A small image classifier, trained from scratch: arch vit, norm rmsnorm.
Rows from block 4 of a small image classifier, named by matrix and row number. Rows with one number belong to one neuron. Each number is 128 + 24 x the weight over its row's rms, rounded and kept within 0 to 255. All counts start at 0. Numbers have three digits each. After the name is the row's rms in percent of the matrix's.
After each neuron's rows are labels from the 100 images, of 14848, where the neuron reaches its highest value: "strongest on" is what is common among them. Only what is clearly more common there than usual is listed. The data: pen-drawn characters of a made-up script with 800 signs. In brackets: how many of the 100.
# fc1: MLP up (model.blocks.4.mlp.fc1.weight, 1024x256), inputs 0-85
# fc2: MLP down (model.blocks.4.mlp.fc2.weight, 256x1024, transposed), outputs 0-85

fc1.155 110:141106128116163100152112134107123112133107149131130118121134104128180105133120153131143151129141149151153094086110151107120140163082142128184098159127139115102098099098159124114141122066119137099156152128146121138150124105150138166125147120139079137128169181
fc2.155 102:079131124111133104148168161091128159149096166140125121167157164143074149128105132135142169085116116147135103100148104164138108167125117122122102113112131151171092125148130121164124107124136109111179132064095114112163140114069127118136150107116112100138123145
strongest on: four strokes (46)

fc1.228 108:190152155166173124078164150144167136138135103129152124121109196142153140119142088153116157108138120170198121119171099153129131158130130099155125124121143126103132136149168079132156154134116122109113134101099143145137111139127137108119142088144131114101125117
fc2.228 108:078105127128151123123135130145182138118149114082158124125120147119129144078117156131108149135131089147120145102151097131124113148110153122161086121096114145135107089125117168116141125113142171152110117150127136136126106071148125097116148122100120120080102146
strongest on: one stroke (29)

fc1.207 106:149135138113114154140121154110086133126139104128116147114147115132109121165127149102096141151150160131093170100135118155160141148120095134119163140143161163109138151106132104146108135106141125116125125135083085107157149144118145124124089166151175116140187129
fc2.207 099:103168117158140125144121106123165154135092144151153162134084146130124105130118140119136128126152141112123197121132163102121092121132111085129165145157166152135105158150147139145106138121076128142106139151159118092126166158142124132118175155150122116166148126
strongest on: four strokes (47)

fc1.410 116:071164124085130130159137123120125168152151154091144157083137139129151090169170133112113132163136107130132155137152097092163123107102099091158115108129102163125109080132129147089138111108098114104124129118087118105127150122112171147120150153144093118113181082
fc2.410 111:129111103162104125165105116156129118085131158123143186167186110103141152165124122127155124174132136135070129118170089139163151104120123099117109100155123136155168106096104126128126118157121141154122129092121110126115153132121134119155131119133178136131150100
strongest on: thin pen (72)

fc1.376 102:119126158128136110095135128154073130131093134159119138121130093127086067177132127113163171117122105155163116126102150171135143132148124117113113117144125125123082153162152125083107166139131156142147098120114154081126142132122087097135140134163116121127145112
fc2.376 106:106163134070114126158129178130141138119155132133138155144139129141157147142077189148099162099117136111138117116155139099116106142121132110123124161111130143098124102073125108124149144152134109158123139117118085141115066060142141104104156081109108071130143139
strongest on: thin pen (91)

fc1.338 106:136086157138133114114122121093125100121134168158146128117113112163113132123132111150128113124117151117173121118076128142133112129162104089100145160139150099137112114084145131114145129095152127155141143123121113166116075086148096156161121165138132122100155128
fc2.338 103:150164092129114085120172132079099139128099139103129138130118144102111156131115089120117139156095095144090131099125110182153145097153140120073111106181137135171111078115123089153148100124122097122116114124117103139137104122133148112161127152097074105123139135
strongest on: four strokes (52)

fc1.633 096:119166117095108133117115085118134155171173127116137113142099106105140127102160120150137075099132134118150117124114138139098174123141125182150131076143151176126128126137115139144128088157119098102104125090145108110080165153160134114124114104151143153144115075
fc2.633 099:137122116139109145153070110135117151141108096145149113113135179119121089129131143101135133149148106163152137103120107132114146119159120132108131097065135161136089144102134126147126151148194157137125140127125119111137120142171123147143112168141131090121128107
strongest on: one stroke (48)

fc1.537 105:130149131116159125117087140099117062157141142105154136096140149120145110140144145142111130138147160121095104086100100119170117116135107141145112134168094122127145150179149108113135126126093154122159083097102154105117103143168164165122113138125154137128089158
fc2.537 103:119123156155130096119090113136168132126080117120109129112149148124106172097117103131112092133113122150139096095164086139171112125097132124093125114110108130127112117161161149143093141143114146090163151077111132122095122134092115086136104096107148118117151125
strongest on: one stroke (29)

fc1.384 090:141134090146128141111130168133135137111095124111127120124112116101143119124150161090119164137076120133143168132110125139134139141142132144136098167124129148130115168120137129123114119118145143164106144085175048098103111102114153098079133122140162153144173180
fc2.384 091:138097131116086124128108146164129123092128174145131117150156127157070107109121124112103146148133126100144108156092152158152179147111121120134137115143147106145133165151131116132132138092138120167146115151113128161090116128136130111116091115125158099129120105
strongest on: thick pen (61)

fc1.542 086:099126145129125123112119108162145106102152129101189120089137146134136170135141111119138112138121144141156113183114112124160146185162154130079141129150137121100136130124164152142133192140095095157174097131150122148161148103126124159116141137151126136149110157
fc2.542 084:125122170134095149115130134130121124182098172164147132150120103166116091121123160143118211156141146122141142136101116182157131147142116119121152148110102079178126121114138118133123110160143138133142151094136146145099125111094095117137129096124151108121115133
strongest on: thick pen (61)

fc1.744 120:137153170107197173111170127100149169140120156166137110143149108135072111109119148087115138147173157117129122133140128136096144170121124144142097089155157091096148093148121146105110109157112165140113103118149103122133126131096100122156148110156095137130140120
fc2.744 130:185101109133147098138140124118077141136107157108129131153153120147133137124149130100082126084124128079131091148137154141122142084125126132133105153148126067114125154132126175155144133106107165140127142137110106081110113125140132118125132150153118100161119078
strongest on: one stroke (32)

fc1.241 081:141143167151135110080115087121137117117136119147123155137176143149141122111148126154144139139103121108119151131123126162132088098133133162084104138143121119131140155131107141086135191139173150146129111128123132130134124170143089123089108141167128085144129131
fc2.241 088:154087092082172142141130112120152102148100096139145106122104119105147137124098111155119119117128122109119127116102140126109117113129108128080109122125104185141100156142140083098144139125120093170144142166168160138116099167176152115137167169132105134174133137
strongest on: four strokes (46)

fc1.118 087:124149113129101129148147149148137103141153127157154182134159123150139113159141097132111156107114168126123141155113160124151132110164084166104146149169123170117113171104203101137113108133132097163121135120091143125118117125169138134124141131150105143152150132
fc2.118 088:130139090136138102092175173133112126150120108082100114121109122101124111089075144106102100105173138124090142123124131121116133105137115113111139124151144088131180141125133133162108093128120124150150163126151117201129155099106141099130151122143125123132113150
strongest on: thick pen (63)

fc1.51 102:123086105140127126135122114139139089114116173138154096116096099106088155154136103135072161127152108125122121121143123128158133162104104120150146142180131160088151076103134086100104127184146134142142081172123124153168160153139139136117128116157132150146135116
fc2.51 108:140112105121114123117137110123161142146124142126127185098109102155160108102088096136133132135148062074146133150119075099106145135119121116106160126109087139111122127077072118135149121106135093159132149112151164104150103129166146126116108149116126170130154123
strongest on: dark on light (76)

fc1.563 149:157117111137142121144137143108084130122075085130118149128095124117075141067120134132099140138155138096120099129132148132083112135140125117104184146189121117133089123165141148134150129123082117114104081142077119130103148122092099151118119118129127089137088122
fc2.563 207:139118143123127113123151134126137132143161118126109122140104142116109144129129146131062110108129088129129085128138120127020106089123098125082153156094144152140110145104142115124139129108152141126132122153126137118120156128122127109145139129183179127148164099
strongest on: one stroke (75); only straight strokes (69)

fc1.527 100:143119146144122127113098123132113093102087115121111113113114101130133092114149130146138188113119143131168126120117176146106159169078116156143140113125087142153132174140151127122118133090154150164132116106146137122119116115103123152147095151129108136087132118
fc2.527 102:114107179127139131116153134122149114139104149156088114134177139161156104146143165130107132105135158102167113102146146125128149117144168136163130145156139120096092200109119160138101142106132136135137111139152142125100186132095124136105132146128147123163142128
strongest on: four strokes (62)

fc1.550 101:131128079118102102101155115121102144114142162142101143088100099115116144128146169134095144170122137118125140115111144101112113126134136111080145126114150108087125174144170137154131131175142142122138131171101127081158149072131142113108117148098131138109156106
fc2.550 105:123115128110126176103155087132123128145143129148147120121078097074099142142118121135110089175104147131127125127120180122129121171104128128109129124144139115166114045131121157125112155097131135129194120159111127121093107131162156171114170126097139135079152133
strongest on: four strokes (61)

fc1.605 096:096144097124135155150152126133143140098121116112099148130124140117096078114124174105154103154122124162094148149153156154124149114126150132146134123115068097109159090094137148052109136104129165145092109132156155111134169125135120129085118114124107096124134124
fc2.605 094:133175111096096110169107127163111146151133109124137091145099156152150096124155131130176123118137099149083110107098113153158150094087133098101113142153096067175141110144113123107137159114142110151127069109151112138136154120094139099159149123143172124131070120
strongest on: thin pen (60); only straight strokes (34)

fc1.737 102:097115144139138111134153159185109096102089061128184116149157078114087105123148121110144145148131120123139099118127152133132147129110117130112141155133159094104146139097121127117126176133114125094175139094110133170176125110105165124107121104109117113123060121
fc2.737 113:162123159100122132118113115134122098110067112109073105104131149110119099098105139161144156131127117139117157164147134142102121132137110135118110133137110107155118135115115161142123078098118133142199146172107150139162138132087123087135127112135173143129102091
strongest on: thin pen (72)

fc1.276 084:141111106121130151098129131124106112124160111140114148124110092104118156137136147145128113148118139161138168127109126127114113155105150148129111104117121104128142107168120088141179101119127153129127140135116068106102131115159136158114130094167151085119160116
fc2.276 081:130152154132124107130126117118129095132119096112122155130125083116150177145096117132170134115134171132134094123112101088124098125093146126162118141125114156154045105083114125160099115160149088133161118120088117135126128166134112099103123157123164126141120135
strongest on: four strokes (52)

fc1.741 080:155110139132152112124110107172132163124139125158099118120114111121113123139147089171129110105129145122129154106132146152187140140106081095103118107109153159123128139098137133120141153108131101128113125121135094140126135128145123121088131174133152165130126112
fc2.741 087:110104101128176154123139074106107106093180156136142100168103160126110084137093162113141129129078121112129127130143138133128137158161141093099144151160118149165131177166124130138159150162138114146121130146059135124134113111139132105088162091101144160149127126
strongest on: four strokes (58)

fc1.602 086:154122155137123149151149109115136100154078149126126109107102105093135139121153097159127108144123124158155089103108124167088122117143100115142111134172106141101113127114118141116145145131117095119138122130153135123100139187122124184158148158153139129122130156
fc2.602 094:110136108088110103140152096135131099132114168098148122156180133091093147144098127120131147141111108154124136130115132117134091125085149098118116094148178147162129092102100143116141089171150127142135098112118104109113146150096195115169139105112127141128138096
strongest on: dark on light (76)

fc1.575 111:124135147165132100144090125120150126120099121136153132133136152139102119133137137144146096142136108124125124093109093134135127128147144151137174112096084083111098099103200129106128095136143136116141113132146149137146156131114128104126098163113107129142135112
fc2.575 106:137110131129090115130119152146127129128139182154117121133121122133146154126155125177118166104151151117114095105138151096132080092179148113143144094172110122115127159139159108149135109121122159163122101143154134078107102093174123136124114107148135099074128143
strongest on: thin pen (64)

fc1.137 110:112136129162092160154107166179117134155149149098130114120115103115075087125099162068129145121120152131081123126107117122164110128160123120128142111076114133108143114118164149148131129159131154155163108100158126131116151113112179123104115113116142156117133098
fc2.137 110:103134089128111144145136107133105196093119099121122105151136114093106113146182143133103122162108120098111150132108131111135155125160111114111137145085165106186123112143134129150117157143117089128121152104136112116137063131159109115127113161123118119136136123
strongest on: thick pen (60)

fc1.306 104:120101144123128137135156141134124132117138063119157135114108152128082147132122137131115097145170114066094144185118133131155165093103154153156147134127142136122092096117100148109144122101139117121164117084134131151098160148102083122185135154147102124158148130
fc2.306 106:117149166147098106101086094114156111129129130116106150105139125133131112130104096095111180133143143138126125151145128133145086121110127140143109141097076170138144165128091098133176172102120114133101094098101109148143119111125127120144099099131096143139107138
strongest on: thin pen (77)

fc1.350 096:107113163117146161153128172179128121142105120123155117147109113159163132110135102108123100166122130084121115145137124133143155107102118169087128139162157136125143109154131143196168106155154156154131113116141123145127162115117100127155148124091134163124142137
fc2.350 101:137109137126137136164129136156122138142143123128176046125115151105129117119135126154139153098154154114137100112135113120099085156148119130137169133131110128140086119103108139123103146153130107153139130120141132157095095143126144137165101141156147147126120205
strongest on: thin pen (68)

fc1.734 096:141138149096141137130090106128122104136099143130142118146106144101092119081165097151121138090142190132109146159150135124097104145139170102156125100148154150122118064115118146099110151118116135116133159147117095101156143181116113136126134085109129148113161136
fc2.734 098:138131163170122125155131090143120124100054108143115142175112086137087144121117113090151105120144118147148141163131140122084133149142053131121138112161057140132141092131074118151159129127130124090119129149106142112199132128124113156110142153119141129154115164
strongest on: dark on light (83); one stroke (33)

fc1.99 039:145128130101099091167115149109149123140143129140178145169116189103153134120089122127150123110144111145116159131127137130140144171130068139174144103163160117095131090144128125146098211159155104106146111167116139086090164143144096139127103135133049166102137140
fc2.99 039:115139119135146161113135129116108123091144141057112093154138114155134103097171090139100127139139132125124111135181141129145134140105145179078125128118133123141123142117108104149150105143106123162095126103129132133140067125130161124126177119088163082115134139
strongest on: thick pen (71)

fc1.399 090:104134092121121139112139142117139140151122174138149159117144154130108148127144106117108144138121115146134098164088136119155174170131147158061146110175100136145119102159141165135113104116103128091114124114102095156133134141123098079095089124160109109120142078
fc2.399 096:132152093088159136146112101104133140153135146141112151122169083145196126111119125087141133139185146128101108160090121135087158130139146101102087135174105147124096119105138128126175151153083108105123127124158172129141137114135087189122156127114103129112125132
strongest on: thin pen (61)

fc1.146 118:072126086140111141130115107145130100127138135107132121089125139146104141101123119098134205111133085104143120116086168107145176151120167134119146120123120122118136111152111090184126153057088101123111158102139143158111133136099106154138099120090143163139147167
fc2.146 110:136170117144206118135144178148123164143115134112133105147136124082134104113100152117131152114107095154107138128124160151141122163119101157143139156140122124137131132112145119147117076129109127138116116140135116121133129122124110153117165126101112066135096134
strongest on: dark on light (79); four strokes (48)